{"model": "segmentation model", "train_examples": 195000, "image_size": 48, "encoder_channel_attention": "se", "encoder_depths": [3, 6, 3], "decoder_widths": [48, 96, 96, 96], "decoder_upsampling": "transposed_conv", "optimizer": "normuon", "learning_rate": 0.034, "nesterov": true, "adamw_lr_other_params": 0.0012, "max_grad_norm": 1.0, "epochs": 15.6, "lr_schedule": "wsd", "warmup_steps": 4760}
Rows from block 11 of the encoder, named by matrix and row number. Each number is 128 + 32 x the weight over the matrix's rms, rounded and kept within 0 to 255. All counts start at 0.
# conv: 3x3 conv (encoder.blocks.11.conv.weight, 384x384x3x3), inputs 216-227, a 3x3 kernel for each
conv.166 [128 142  87 164  67 134 117 148 103 159 155 109 116 165 142 115 133 141 112  85 173 108 117 100 136 174 132 119 172 121 130 137 114 108 143 159 120 181 149  72 178 218 106 111 147 109 122 143  77 130 191 168 157 118 119 127 106 137 175 141 123 123 205 141 154 104 120 158 150 147 120 111 160 170  65 111 169 170 138  96 128 134  75  25 154 130 133 156 157 127 123 111 145 127 151 157 160 144 128 144 149 164 100 193 183 122 134 177]
conv.167 [133 130 134 142 140 138 183 111 129 171 127 143  68  81  85 182 182 111  85 107 122 104  83 163 130 155 137  85 141 105 122 163  46  76 132 130  56 123 191 119 100 165 192 108 174 157  32  88 242 212 128 132 194 119 102 114 159 131 125 179 142  83  49 161 151 153 159 206 166 165 127 115 106 142 201 134 146 130 181 123  80 134 138 175  98 127 117  77 125 171 145 153 182 115 113 129 131  32 150 127 169 138  77 133 129 102 104 145]
conv.168 [ 83  98 147 138 178 113 123 182 174 138 168 129 129 167 129 137 136  87 146 160 146 144 124 167 153  83  97 127  72  98 111 115 172 190 154  85 107 125  84 128  63 121 134 103 102  88 142 130 119 148 132 117 167 112 156 168 129 119 199 190  86 142 138 185 175 150 144 140 100 132  59 136 158 125 140 175 142 166 155 132 111 141 178 166  90 124 146 124 110  77 145 131 109 120 123  90  88  70 134 125  71 111 188 134 117  98 163 148]
conv.169 [130 128  94 112 109 119 139 110  66 149 112 124 114  87 170 104 153 159 137 101 124 139 140 130 115 144 169 117 131 117 124 107  52  86 160 153 145 112 109 136 114 105 157  65 107 155  87 155 106 164 124 127 163 123 129 118 142 145 132 158 103 176 143 119 159 104 135 122 159  72 127  98 101  80  92 162 162 123 189 117 160 129 130  71 152 131 139 142 108  98 121 126 142 133 193 153 106  89 123 107 114 115 158 138  60 173 126 139]
conv.170 [103 106 101 158 174 113 155 153 126 152 120 160  96  99 118  89 191 143  79 167 133 149 100 134 133 114  83 139 143 122  97 120 107  81 127 133  92 135 171 114 109 118  84 120 121 136 133 120 151 133 140  88 113 136 118 164 112 173 148 141  78 147  73 130 147 135  78 188 115 152 162 125 136 129 127 214 145  54 138 238 122 105 130 120 166 163 135 124 132  86  88  87 161 142  99 145 123  84 102  74  82  99 120 132 122 123 127 115]
conv.171 [217 196 193 124 173 193  65  73 116  84 248 131  89  99 108 142 112 149 129 101 141  89 117 157 132 154  67 183 100 120 125 161  77 203 135 131  97 113 132 145 122  69 143 118 106 139 181 151 171 142 122 129 101  61 127 137 143 103 140 162 133  89 126  90 131 117 113 152 135 152 140 147 190 149 105 117 157  95 130 240 134 126 157 201 142 164 167 229 120 183  72  63 106 119  90 126 108 106 137 156 134 132 153 138 107 164 168 142]
conv.172 [ 82 107 106  84 131 112  88 106 127  86 159  78 146 132 110 135  73 135 132 140 122  69 129 113 153 116 104 164 148 136 149 109 127 125 137 107  76 118 113  99 115 134 120 144 152 165 170 110 145 112 158 207 129 160  95  67 106 112  67 168 141 187 152 114  42 105 182 128 133  74 153 132  79 140  93  77 161 103 132 154  83 133  61  65 150 109 165 122 189 124  79  90  73 114  82 146 139 117 173  56  75 107 134 111 129 119  89 136]
conv.173 [120 149 122 110  80 113 142 110 129  99  76 116 126 138  78 135 114 140 118 144 115 101  63 181 169 122 128  99 128 154 136 124 153 175 150 144  75 142  70 145 152 111  92  96 136 116 110 150  97 119  92 141 135  92 101 116 158 148  97 139 127 140 149 113 111 135 126  87  78 118  82 105 160 106 142 148 116  76 120 168 133 117 102 146 180 126 152 140 156 172 151 156  90 194 125 129 194 153 163 136  91 122 139 167 146 184 194 141]
conv.174 [124 124 177 117 217 146 131 164 165 178 115 105  90  71 163 183 170 104  87 149 120 148 104 140 158 130 159 162 163 125 131  80 128 138 115 138  58 134 105 127 109  89 172 116 110 125 118  61 110  70 100 145 152  90 173 141 182 165 122 121 179 118 161 101 115  92 136 194 132 148 126 140  39  98 144  83  87 156 107  71 143 169 212 160  86 101 100 152 111  58 152  81 124 112 106 116 108 134  95  64 142 163  69 118 174 155 167 146]
conv.175 [ 60 106 139  64  82 113 105 158 127 107 127 147 152  90 111  97 134  91 101 146  70 129 194  97  89 119 165  99 162 162 119 122  98 146 104 153 135 169 113 135 145  91 163 105  88 109 121 143 176 101 122 100 142 111 167 140 117 141 120 124 132 150 105  98 113 132 152 153 192 163  58 163 111 204 138 119  45 146 142 126 140 127 205 120 111 110 102 159 181 153 146 106 135 107  79 172 153 154 122 104 128 190 117 168 121  94 138 149]
conv.176 [ 88 126 156 170  81 150  18 106 103 156 203 160 183 163 192 206 176 141 125  94  84 179  64  50  81 108 107 118 135 159 105  93 150 143 120 211 152 124 120 115  48 170 139  87 102 103 150 104 124 157  82  95 213  33  91 127 139 110 145 138 136 144 133 119 132  72  88 154 114 147 182 200 152 116  93  62 106 146  63  80 117 192 158 141 110 170 171 145  83 162 105 114 139  99 149 154 149 118 148  92  62 157 158  51 112 106 130 128]
conv.177 [111  86  77 110  52  98  78 147 133 154 146 130 164 188 144 126 139 104 105 101 150 170 162 125 105 121 136 107 170 141 175 141 111 120 106 156 111 134 124 158 119  67  91 119  98 136 119 105 100 137 143 105 151  91  95 169 123 132 177 100  63 133 127 115 155 123 135 153 173 113 113 159 104 114 165 112  84 123  65 115 119 141  86  82 111  77  85 110 101 154 110 138 117 120  65 104 171 111 118 165 209 136 133 173 148 170 128 129]
conv.178 [114 102 115  83 133  74 152  86 113 142  94 153  98 153 138 208  63 171 108 120 154 128 105 110 189 119 150 112 114 146  91 114 186  95 134 148 174 129 163 164 125 178 131 156 157  90 152 124 101 101  96 144  85  91 109  72 119  82  66  21 125  92  89 131 199 119 146 195  86 162  93  82 111 129 102  88 160 176 141 127 169  88 113 120 130 173  86 214 144 104 146 137 124 183 172 132 161 153 150 155 169 186 174 130 141 137 131 125]
conv.179 [ 75 114  74 117 134 105 105 109 139 121 128 125  81 197  68 169 132 126 144 158 118 114 225 134 114  72 132 130 120 153 141 157  93 127 133 108 141 134 114 113  62 123  96  89 102 145 156 156  43 119 122  82 185 159  57 148 144  70 106 151  79 153 128  93 113 123 107 132 123 117 135 156  94  83  55 125 138 172 158 100 112  86 121 161  58 128 168 121  67  89 123 134 125 162 114 152 155 140 152 115 146 169 121 114 105 121 144 138]
conv.180 [114  50  89 147  90  29  73  55  42 138 137 141 130 155 172 196 127 173 157 104 184 147 172 110 110  85 124 102 127 110 138 121  81 127 116  73 190 131 126 106 136 169 180 223 148 141 146 133 171 187 141 134 135 149  81 127 128 114 188 111 106 113  86  91 161 119  33 154 139 104 146 174  65  70 151  93  80 128 187 100  98 110 120 140 147 163 101  92 142 121 145 152 104  92 118 123 168  97 114 162  26 138 121 122 158 151 203 132]
conv.181 [101 108 128  86 120 203  92 120 153  82 106  74 142 149 126 208  82 146 166 125 128 120 123 127  99 113 185 116 178 130 126 164  66 212 131  54 133  76 135 117 143 138 159 106 144 116 120 110 143 134 137 140 120 133 122 159 108 123 160 150 135 106 114  77 152 133 192 125 117 179  98 129  98 141 120 144 137 180 110 100 144 154 103  91 208 210 141 178 145 168 159 117  78 202  61 141 103  85 136 132 127 113 124 207 151 115 182 153]
conv.182 [130  98  21 184 159  78 141 135 148 114 194 113 119 138 202 191 180 121 130 146 177  90  95 116 139 144 185 123 127 175 119 114 163 137 136 150 149 146 156 217  97  98 124 173 148 151 104 155 168 228 143 104  79 152  87 128  73 103 124 170 206 135 165 143 113 157 165 131 114  98 149 121 155  70 124 155  82 128 131 110 144 174 126  85 120 105  73 128 129 119 118 135 173 101 140 164 137 110 135  77  95 134  64 116 110 116 122 117]
conv.183 [ 40  85  96  69 105 137  91 147 162 100 120 112 146  87 115 139 109 136  65 106 134 127 170 140 106 126  42 150 152 130 140 103 164 121 128 123 166 118 123 134 117 161 162 110 141 132 127 146  97 142 132 136 151 165 131 136 143 132 106  57 123 126 164 118 150 144  58 129 109 138  85 120 148 104 130 127 115  91 138 123 148 152 140 128 135 188  53 130 136 123 133  79  99 175 115 138  96  72  94  98  97  93 141 196 131  96 128 129]
conv.184 [153  68 101 167 144  88 100 122 129 140 116 167  90  81 169 115 139 142  78 130 100 112 177  75 102 144 156 129 102  92 129 144  74 133 128 121 103 159 172  96 158 169 146 109 104 167 103 131 169 153 138  77 133 124 106 166  93 183 143  84 143 133 155  87 103 110  84 136 110 120  64 107 148 138 112 122 107 130 148 153 101  83 130 114 131 138  64 175 149 132 107 105 158 107 139  93 117 182  95 121 104 170 192 129 113 155  90 144]
conv.185 [133  95 106  84 101  82  84  43  77  97 233 173 118 177 136 165 215 162  63  95 165  88 133 112 102 121 102  94 124 164  95 123  71 128  59 112 140 175 168  52 209 129 128 112 138  36  85 139 182 100 105 151 149 124 123 173 100  89 161  86 102 168  81 138 153 112 147 162 141  95 178  93 170 126 203 166 197 109  91 129  98  78  99  92 135 100  92 134 109 118 112 159 127  93 108 183 119 138 156 138 121 102 141 121 122 101 121 112]
conv.186 [146  94 142 139 124 104 194 141 113 111  73  98  62 160 138 125 112 123 139 141 133 123 101 118 137 175 118 128 131 155  86 179 124 109 155 127  83 131 155  94 183 213 175 151 133 182 129 117 147 105 132 177 154 117  80  87 144  93 146 174 143 140  90 105 134  68 100 162  84 135 133 132  92 115 147 159  96 130 106 104  88 104 109 128 116 142 115  90 182 136  76  91 115 165 156 146 171 144 132 128  97  71 122  82 129 131 135 163]
conv.187 [146 111 113 162 151 142  98 158 107 152 133 143 109 138 103 120  68 155 117 140  94 147 143 131 153 138 101 117 123 112 138 180 138 107  75 114 124 149 117 176 123  92 182 151 138  84 101  90 112 117 123 207 145 104 128 102 130 119  98  98 105 112  96 133 106 135  90 108  96 171 138  86 156 126 122 130 136 156 108 158  91 111 120 139 177 172 132  94 160  88 145 109 109 150 137 129 162  88 125 108 147 144 156 120 155  72 177 167]
conv.188 [131 100  78  54 172  53 149  64 104 153  72 138 129  92  93 120 158  87 147 120 167 171  83 155  42 129 151 139 106  98 142 138 129  71 181 144 125  76  90 136 108 113  25  89 123 107 172 145 122 128  87 141 104 197  80  91 126  77 171  77 132 105 128 117  83  94 109 169 117  99 106 160  91 119  50 106 168 139 129 167 172 131 214 139 130 106 126 142  52 110 153  92  88 146 139  95 154 122 162 124 105 113  98 123 161  85 135 106]
conv.189 [ 84 132 155 169 132 144 156  87 142 100 114 156  87 130 187 110  85 109 111 161 110 140 122  56  47  99 109 106 126 112 155 148 113 150 117 147 119 133 140  88 203 130  93 109 123 187 154 153  92 153 123 124 118 136 130 134 131 119 196 120 145 122 156  94 120 142 125 178  81 109 169  79 113 125  93 145 136 161 122  54 157 124 150 146 138 153 160 138 123 144  88 175 130 151 159 155 165 155 134 118 149 124 142 161 136 188 146 110]
conv.190 [124 132 125 150 163 131  89  91 124 147  82  77 151 181 210 118  94 101 150 133 110 148 203  94 116 142  96 197 129 133  58 118 144 100 111 141  89 134 119 135 131 200 139 146 142 164  89 157  90  14 141  82 145 195 151 197 140  83 105 130 185  79  93 141 163 109 163 151 122 134 133 100  78 150 118 128 144 111 108  82  59 137 177  89 154 110 106 171 144 169 114 220 127 152 157 106 116 151  88 171 137 217 146 116  85 110 114 117]
conv.191 [183 132  63 161  98 152 147  67 162 126  90 185 100 113 123  63 137 140 137  60 140  75 145 131 100 104 115 119 144 173 126  86 133  91 126 114 138 111 195 165  75 130 142 122 106 162 129 196 105  88 131 122 113 137 149 121  91 114 100 115 115 138 163 130 173 129  86 122  80 151 127 113 128 127 139 180 161 160 177 128 141 157 128  93 191 103 151  88 143 141 128 142 137  47  75  75 101 116 145 127  67 115 121 123 147 116 131 186]
conv.192 [126  85 128 137  70 124 126  79  79 205 111 127 151 104 111 155 131 138 105 141 112 102  88 106 149 121  98 112 114 121  69 142 155 121 140 124 129 131  98 101 141 145 206 129 123 167 107 135 105 130 126 106 122 146 168 140 147 126 145 182 109 172  95 132 113 124  80 165  96  62  94 108 152 103 139 161 112  90 135  96 101 168 128 117 129 170 135 130 118 172 143  78 109  79 162 163 105 206 127 148 103 140 167 102 171 140 177 108]
conv.193 [176  70 164 107  72 117 175 114 112 108 143 108 162  63 174 156  58 178 153 149 112 144 130 116  57 106 160 127 160  56 166 205 158 124 165 135 131 158 115 154 150 179 142 120 115  83 143  99 121 137 138 167 125 153 182 100 170 127 109 100 146  81  94 141 128 102 104  92 102 152 147  77 135  83 135 154 165 107 127 128 116  97 116 102 120 192 118 141 104 130 124 149 145 123  68 187 113  99 126 163 161 150 120 139 208 162 135 137]
conv.194 [106 128 109 144  74 131 141 117 126 160  84 142 114 177 103 124 112 118 108 195 172 113 176  90  82 129 110  92 172 134 121 127 120 112 113  90 104  72 115 150 100 150 216 168 140 151 148 181 138 114  80 117  80 136  83  99 149 150 140 131 133 166 113 112 118 110 102 120 157 139  97  97 150 100 110 136 117 148 168 118 114 167 122 184 135  86  88 170 133  99  94 118 121  93 167 145 187 161 107 129 152 100  96 141 109 117 159  99]
conv.195 [119  55  61 121 112  52  89 133  77 196 173 133 137 194  72 136 129  78 139 104 149 135 119 161 171  81 149 135 184 120 184 167 143 158 154 147  69 140  97 140  92 122  98  99 151 170  86  78 157 158  73 139  81 158 100 103  87 153 151 105 134 139 124 111 167 125 143  93 124 203 136 161 141 142 121 118 123 121 127 142 101 112 107 112 141 151 137 169 122 119  80  99  93  88  65 163 131 139 156  75  81  96 138 118 177 134 149 166]
conv.196 [ 79 156 170 129 170 150 165 139 160 180 144 125 107 155  96 129  75 175 169 120 158 139 108  83 176 120 132 147  51 101 109 112 194  76  73 148 102  96  61  96 147 149 126  92  69  98 112 103 137 145 141 107 154  98 112  70  70 149  96 101 126 163 132  97 179 155 144 108 111 123 119 110 129 132  85 109 126 151  84 138 179 127 100 157 130 173 160  80 131 188 147 153  81 136 133  95 184 158 143 141 128 127 111 115 111 105  75 157]
conv.197 [114 105 146 110 136 110 105 161 112 133  90 154  94 156 166 130 142  61 130  89 148 103 151 140  90 196 140 154 128  46  52 153 149 174 104 160 172 146 108 187 117 121 102 148 127  92 147 121 154 191 110 159 139 189 107 115 177 109 160 170 112 189  97  46 179 152 124 170 145  63 179 136  96 107 149 110 137 118 198 137 107 183  90 162 129  65 184 137 126  98 123 209  94 105 133 118 143 148 107 156 194 142 145 108 157  79 154 138]
conv.198 [183 102 143 133 119 135 151 171 120 126  83 149  79 126 121 164 134  94 151 134  64 163 142 163 125 124  80  93 162 129 130 157 105 159 166 123 122 175 121 157 118 178 125  75 129 149 136 121 170 156 130 103 177 112 133 166 110 156 141 140 101 112 106 141 132  79 112 145  67  87 163 145 156 126 160 118 151 145 159 115 133 150 113 157 154 176 134  81 114 106 107 129 121 124 150 134 151 169 141  77 129  76  64  99 126  97 122 108]
conv.199 [169  92 158 177 124  80 133 154 128 127 155 168 151  60 210 145 151 149 185 158 156  90 120 170  87 157  49 150  83 110  98 153 167 123 114 136 119 115 168  75 119  97 101 121 110 162  93 114 106  98 168 110 128 175 111 172 169 113 126 159 176 106 123 135 172 150 155 128 127 166  87 126 141 175 119 139 130 127  98 140 129 109 146 118 161  97 120 191 131 121 115 151 106 167 123 197 143 121 118 127 101 145  93 131 148 110 156 101]
conv.200 [141 112 136  98 136  71  96 136 110 103 114 116 108 151 143 149 152 156  95 136 113 130 148 116 122 139 133 163  98 176 151 176 130 122 108 131 118 178 180 102 154 162 137 132 119 147  82 138 119 146 113 167  91  97 197 164 119 103 128 122 150 162 128 114 120 109 149 115 103  85 118 158 132 117 138  93 131 125 124 145 102 138  87 119 144 129 130 114 133 143 174 166 123 116 153 132 129 141 154 176 137 128  74 103 116 134 143 113]
conv.201 [101 135 150  74  63 100  53 130 101 149  93 184  33 107 111 103 176 111 163 174 195 135 113 135 145 147 179 111 100 138 175 110 157 156 183 159 142 192 126  86 131 120 115 115 145 177 123 199 152 118 145 127 174 121 100 163  97 123 160 135 164 118 156 130 162 170  57 146 131 134 106 147 147 164  96  97 110 145 103  62  83 143 175 154 102 173 132  34 123  59 141 191 128 142 154  72 139 127  85 115 102  98 160 120 162 110 163 117]
conv.202 [117 113  88 155  96  84 156 124 143 143 119 105 132 144 142 161 131 131 144  65 179  84 148 186 143  91 122 131 111 138  85 153 122  78 146 148 111 151 144  87 133 140  76 113 151 147 105 158  99 144  60 136 165 150 159 150  89 125 114  98 112 215 142 151 119 170 181 132 152 137 123 108 137 149  75 151 135 178 116  75 111 139 114 131 157 185 166 130 168 124 143 169 102 140 114  67 145 160 163 142 151 148 185 178  70 184 168 128]
conv.203 [114 126 114  86 114 108  81 130 103 142 157 170 176 198 148 123 140 135 155 165 115 120  69 115 111 150 148 132 126 141 121 125 105 114 158 112 120  93 155 101  85 102 115  84 124 150 151 117  92  85 112 199 162 101 114 141 123  67 167 140  88 143 124  92 128 137 140 187 124 142  77 148 123 109 165 167 177 143 142 139 140 106 134 104 138 105  75 106 126 121 104 144 103 146 116 150 137  61 115 155 132 120 148  46 107 127 132 113]
conv.204 [202 148 163 181 136 179 151 138  18 104 102 122 128 160 146  89 143 135  20 186 164  84 147 170 120 169 106 204  77  70  98  84 185 185 117 136 179 149 126 126 135 136 123 192 161  96  99 171 140 104  59  90 144  92 166 177 111 181 185 121  74 115 113 143 113 125 116 116 117 151 126 116 182 187 148 174 159  58 134  85 133 170 164 107  92 168 138  80  77 130 102  83  85 103 140 109 129 172 153 123 127  90 187 131 156 152 122 177]
conv.205 [102  83  82 126 122 131 121 140 181 106 135 114  75 144  89 106 157 128 162  63 148 128  43 110 162 160 148 107 140 141 124 137 135 121 138  96  94 109 102 127 181 152 149 106 163 158  91  90 200 109 170 147 108  84 154 169  66 137 197 129 136 157 166  89 154  87  96 170  83 111 161  85 102 157  91  99 103 139 132 113  87 134 158 153 129 135 143 155 125 130 125 139 135 114 191 106 145 120 120 127 150  93 115 123 150 138 150 118]
conv.206 [158 150 159 140 162 157  89  85 123 190  59  87 157 122 124 135 133 147 118 133 135 134 119 127 155 151 109  70 113  95 151 193 128 143  73 113 132 134 101 126 132 168 108  96  96 106 108 124 157 161 112 124 105 124 147 118 145 114 113 127 156  63 149  86 105 114 154  84 120 135  91 105  69 127  65  81 132 113 107  94 190 127 130 192 135 130  64  94 126 159 151 184 134 172  97  92 130 150 113  84 141 145 116 113 144 161 125 116]
conv.207 [126 105 128  55 110 164  86  78  86 106  81  99  55 122 111 155 114 166 165 104 119 172 132 102  89  97 103 108 119 115  98 109 130 135 121 160 151 150 110  75  71 212 129 163  83 141 116 135 115 133 124 138 125  91 149  96  80  95 178 173 130 165 127 135 138 143 142 157 114  94 133 165 119 169 158 104 116 163 131 163 112 142 122 118 138 118 104 112 121 104  65  99 130 122 144 179  85 127 131 144 106  92 153 128 184  96 126 154]
conv.208 [ 97 154  50 119 113  63 128 124  37 125  54 167 140 130 131 179  84 145 128 134 121 171  89 110 117 104 111 125  91 105 168 120 137 124 112 140  65 160 143  89 177 175 220 146  93  76 128  71 103  98  88 102 171 122 138 111 123 137 128 167 120 171 101  80 169 175  93 105  89 191 142 109  75 112 118 115 166 205 108  94 183  79 110 191 218 107 161 135 120 145  64 143 167 134 144 110 116 134  86 130 159 164 144 142 124 159 133 130]
conv.209 [195 127 134 157  65 144 169 118 185 134 100 108 107 108 163 171 156 164  55  96 130 117 133 117 121 134 182 111 159 115 105 115 127  94 140 162  66 100 130 144 141  71 153  96 158 149 111  77 172 147 136 177 142  88 115 118 121 130 112 114  91 123 171 101 139 142 155 119 118 117 148  98 113 100  90 147 136 139 128 132 146 157 124  97  85  82 113  63  71  87 107 138 139 102 112 118 122 132  94  56  36 107 112  88 137 117 101 121]
conv.210 [153 205 132 152 138 107 216 154  81  36 124 154 142 144 125 110 123 124 146 105  62 147 151 129 150 146 123 111  69 119 146  71 111  93 148 127 129 169 146 125 118 129 139 142 103 123  81  45 182  94 141 129 124 107 176 197 128 175 104 163 115 108 129 122 126 102  73 188 166 118 106 101  96 157 172 167 150 108 160 138 130 129 137 137 110 142 124 106 134 128 119 147 179 147 118  98 117 108 121 124 107 147 149 148 126 130  78  69]
conv.211 [ 76  97 116  93  84  84 161 162  88  46  83 121 132 121 138 163 121 119 113  71 140 110 161 126  91 102 112 110 108 192  70 153 177 131 179 167 146 125 138 127  91 108  92 143  96 101 169 120 129 130  75 154 122 122 120  88  87 160 187 169 114 149  80  64 168  72  99 146 128  65 100 107 160 144 108 109 100 148  98  92  95 112 106 154 144 115 146 124 125  99  95 108 115 116 121 147 172 177 126 121  71  97 100 125 144 141 103 158]
conv.212 [ 97 109  99  85  92  59 121  86  76  76 122 117 142 120 108 172 133 111  45  71  98 161 146 115 130 146 127 119 136 115 100 176 111 130 125 161 107  76 152 169  73 107 113 125  88 112 125 142 104 102  62  90 105 116 112  98 130 206 154  87 175 146 146  97 154 117 118 110 131 119 110 107 140 210 150  95  82 133 103 138 111 118 159 146 116 161 149 187 128 119 121 100 161 145 124 126  90  77 108 170 142 166 124 187 105 123 158 108]
conv.213 [181 102 134  57  83 120  61 121 147  75 140 216 106  91 117 121  96 127  91  86 121 180 108 102 114 107 147  85 134 132 153 139 124 125 115 154  81  99 127 129  61 159  98 132 110 138 107  78  55 134  72 111 167  94  97 139  42 117  90 112 190 179 103 148 128 162 147 165 117 121 109 142 130 151 111 116  82 141 151  82 114 132 128 112 121 100  99 105 123 102 102 167  66 173 102 138 146 168 140 158 159 163 175 160  91 148 158 168]
conv.214 [139 119 180 157 111 155 116  75 118 145  80  43  89 129 139 123 162 102 113 119 128 119 127 122 108 160 147 154 139 140 111 116 103 116  97 120 123 146 157 177 111 113 174 175 167  97 158 114 107 126 143 102 174 155 139 124 144  81 120 116 135 122  85 120 125 146 131 165 112 149 119 112  97 138 104 123  71 117  98 124 162  95  82  94 120 155 188 108 106 140 130 145  99  88 181  95 120 118 131 138 143  91 150  85 166 152 120  69]
conv.215 [138  89 134  96 117 119 113 149  98 150 110 121 101 173 110 134 129 106 147 142  78  97  94 166 156 121 130 121 158  95 140 104 127 131  81 143 106 121 117 147 102 159  93  65 154 135 151 110 179 154  94 179 170  64 118 114 130 180 159  73  97 142 156 142 146 125  68 191 144 146 135 122 181  99 135 135 134  99 100 125 113  78 137 131 122 130 141 129 195 141 119 145 136 130  94 133 188 169 176 125 184  71 100 116 116  96 158 122]
conv.216 [102 117 132 105  85 133 123  84  92  77  79  81 104 113 108 138  93 146 110 115 148 120 133 121 164 119 149  81 174  81 100 110  84 111 127 114 155 162 126 121 139 132 134 152 128 139  94 105 119 177 123  89 176 159 116 107 138  82 187 108 121 144 142 147 107 120 109  98 178 103  94 184 164 151 117 156  61 208 105 156  61 129 124 190 133  86 132  82 137 115 144 159 137 158  87 136 165 143 106 163 129 144 168 140 103 103 145 122]
conv.217 [126 174 118 109 126  84  88  77  91 109 165 158 179 132 171  78 135 126 159 124  77 176 194 226 102 108 132 139 137 179 125 135 152  59 156 155  91 105 112  67  72 154 142  66 135 127 170 100 118 179 119 107 161  77 109 144  96  95  85  87 115  97  99 131  88 139 123 133  98  91 126 162 106 127  93 132  81 139 198 115 151  96 189 183 110 151 161 157 152 132  71 128 139 107 141 136 102 135 111 148 142 173 135 120 137 177 164 145]
conv.218 [114  92 127 136 121 128 168 160  82 112  92 144 109 126 125 120 115 126  78 144  65  70 139  97 107 164 219 120 106  99 114 120 215  92 135 130 170  33 109 152  97 153 142 151 154 115 120 128  89 169 156 120 140  94 123 120 125  87 161 152  96 163 158 119  97 163 174  90 130 169 145  72 173  92 141 182 144 129 157 132  75  86 125  93  91  86  58  70 150 139 122 126 123 143 111 156 158  96 139 126 161 126  95  89 134 126 138  62]
conv.219 [110 152 127 170 156  93 125 164 108 106 151 165  78 137 140 174 136 120  98 137 109 104 161 111 128 159 153 108 163  98 146 128 239 172 119 130 143 109  91  99 135 115 164 143 102 113 120 113 171 139 144 169 159 132 144 173 134 164 150 106 124 153  96  97 134  73  52  58 114 127 132 105 110 129 128  71  57  73 102  91 125  86 110  91 143 130 104  72 132  90 111 173 113 110 127 137 143 114  73 131 143 141  74 101 167 128 109  68]
conv.220 [138  59  86 120 115 125  99 105  57 115  83  88 111 111  82 124  52  80  99 117 163 124 189  90 114 114 139  51 142 110 125 149 107 120 125  97 145 157 124 119 126 137 104 130  73 137 135 107 111 102 134 101 172 133 128 186 156 152  68 121 128 148 118  89  84  66  95 116 130 139 140 101 110 123 127 138 191 128 131 169 183 129 102 136 154  93 107 147 147 138 117 103 147 127 117  60 123  88 107 145 133 121  97 105 132  89 112  78]
conv.221 [119 100  63  74 130 122 136 113  75 148  97 116 139 183  91 109 178  24 111 129 154 110 147 140 104 165 108 109  78 157 153  95 101 142 120 177 135 112 149 151 189 154 155 127 117 132  86  99 149 188 154  99 124 104 168 122 102  86 155  46  70 134 125 123  80 142 129 149 169 125 110 147  71 196 120 155 145 103 126 175  98 163 110  97 133 105 113 106  84 104 113 140 155 122 153  71  75 128  89  96 123 132 154  60 128 133 156 120]
conv.222 [101 129 173  99 141  92 129 104 129 166 145 155 126 121 118 151  79 153 124 160 118 175 128 122 148 157 130 137 151 110 133 135 118 124 144 131 124 120 108 170  97 140 134 157 132 140 171 102 142 137 137 162  85 107 137 216 125 209 173 102 124 156 138 102  96 130 136 109 110 123 108 149 107 151 118 137 208  98 148 150 138 143 134  96 163 155 176 126 157 167 109 146 119 112 161  96  96 147  72 156 167  99 101 112 118 113 121 126]
conv.223 [175 144 147 126 126 133  84 122 166  74 110 127 106 140 169 105 156 120 129 143 113 154 105 167 104 122 131 106 100 114  87 159 114 149 113  70  84 150  51  47 146 118 108 112 109 121 115 151 162 107 171 148 107 111 128 141 164 144 105 107  86 107 102 122 142 118 137 154 114 116 116 152  82 130 110 112 114  89  93 147 132  92 134 182 109  78  96 193 161  53 141 182 119 103 102 125 115 100 136 178  93 132 101 123 125  82 159 184]
conv.224 [123 133 197 111 154 138  87 114 103 177 145 144 131 153 194 130 151 142 126 108 121 126 133 122 131 156  92 117  85 173 156 100  95 158 120 193  45 127 149 116 153 103 100 133  90 160 125 112 136  94  54 124  64 133 153 156 108 117 138 144 105 156  91 119 151  84 158 136 180 130 171  92 114 150 109 157 165 150 118 127 129 177 114  68 150 148  95 154 138 146  34 169 111  85 119 157  65 148  71 117 127 124 130 110 130 146 127 150]
conv.225 [ 96  59  56  89  83  71  71  34  87  47  67  83 110 142 131 139 123 172 129 103  78  80  99 119 130 140 103 168 170 114 108 136 151 150  96 152 180 179 166 160  81  75 157 117 124 146 131 162  47 113  48 116 122  68 130 170 105 199 154 197 169 129 120 137 100 116 106 209  98 150  90 141 143 115 182 154  84 144 151 178 130 102  90 101  95  84 145 165 150 120 157  96 147  73  90 113 146 129 141 125  73  97 157 199 106 134 101 145]
conv.226 [112 104 148 136 108 123 194 153 154  75  67 141 150 154 108 127 110 118 120 157 119 124 144 182 148 111 118 114 142 161 115 125 203 131 129 126 172  98 136 154  80 162 108 127 106  85 104 112 124 176 147 124 196 104 150 107 159 114 142 166 104 182 160  78 150 104 103 174 125 110  80 107  98 131 147 168 157 144 100 138 136 121 178 101 185 169 176 163 118 194 192 112  88 160 167  85 127 144  60 138 102 107 149 127 124 161 129  73]
conv.227 [168 118  64  99  92 119 148  97 147 139 144 155 208 178 177 118 158 114 141 129  83  95 171  96 135 164 181 116 130 152  96 130 142  95 125 105  77  66 112 112 139 107  91 106  79 111 152 126 114  83 130 126 132 110 116 183 174 109 159  98  86 147 117 134 167  92 129 172 150 164 145 166  78 110  61 144 121  79  94 111 121  88 141 101 176 179  92 111 195  89 123 120  99  73 144  98 107  94 133 132 131 103 151 100  87 144 107 141]
conv.228 [113 160 142  84 161 134 105 127 107 156 125 124  74 105  97 119 141 180 131 138 125 115 165 145 119 157 153 113 114 117 162 110  96 111 120 118 201 169 146 134 140 127 101 169 123 154 105 152 101 113 108 133  97 143 110 155 107 160 130 113 125 170 108  95 140 137  99 133  60  94 116 151  93 117 116 163  32  82  92 122 143 182 134 110 128 143 155 138 122 133  85  75 105 152 167 175 102 113 139 104 107 151 115  85 140 108 107 156]
conv.229 [132 135  74 139 100 130  84  90  79 133 156 153  76  63 191 203 116 141 106 111 134 125 168 194 183 114 120 115 114 125 129  90 134 134 135  98 168 114  88 182 137 109  73 114 179 147  82 146  63 154 137 116 173 145 122 140 124 111 147 158 103 151 123 100 100 110 135 151 115 115 143 148 185 139 129 207 130 140 103 138 129 122 201  86 191 188 112 129 140  63  81 136 109 117 123  91 122 106 156 127 136 151  73  72 136 119 145 143]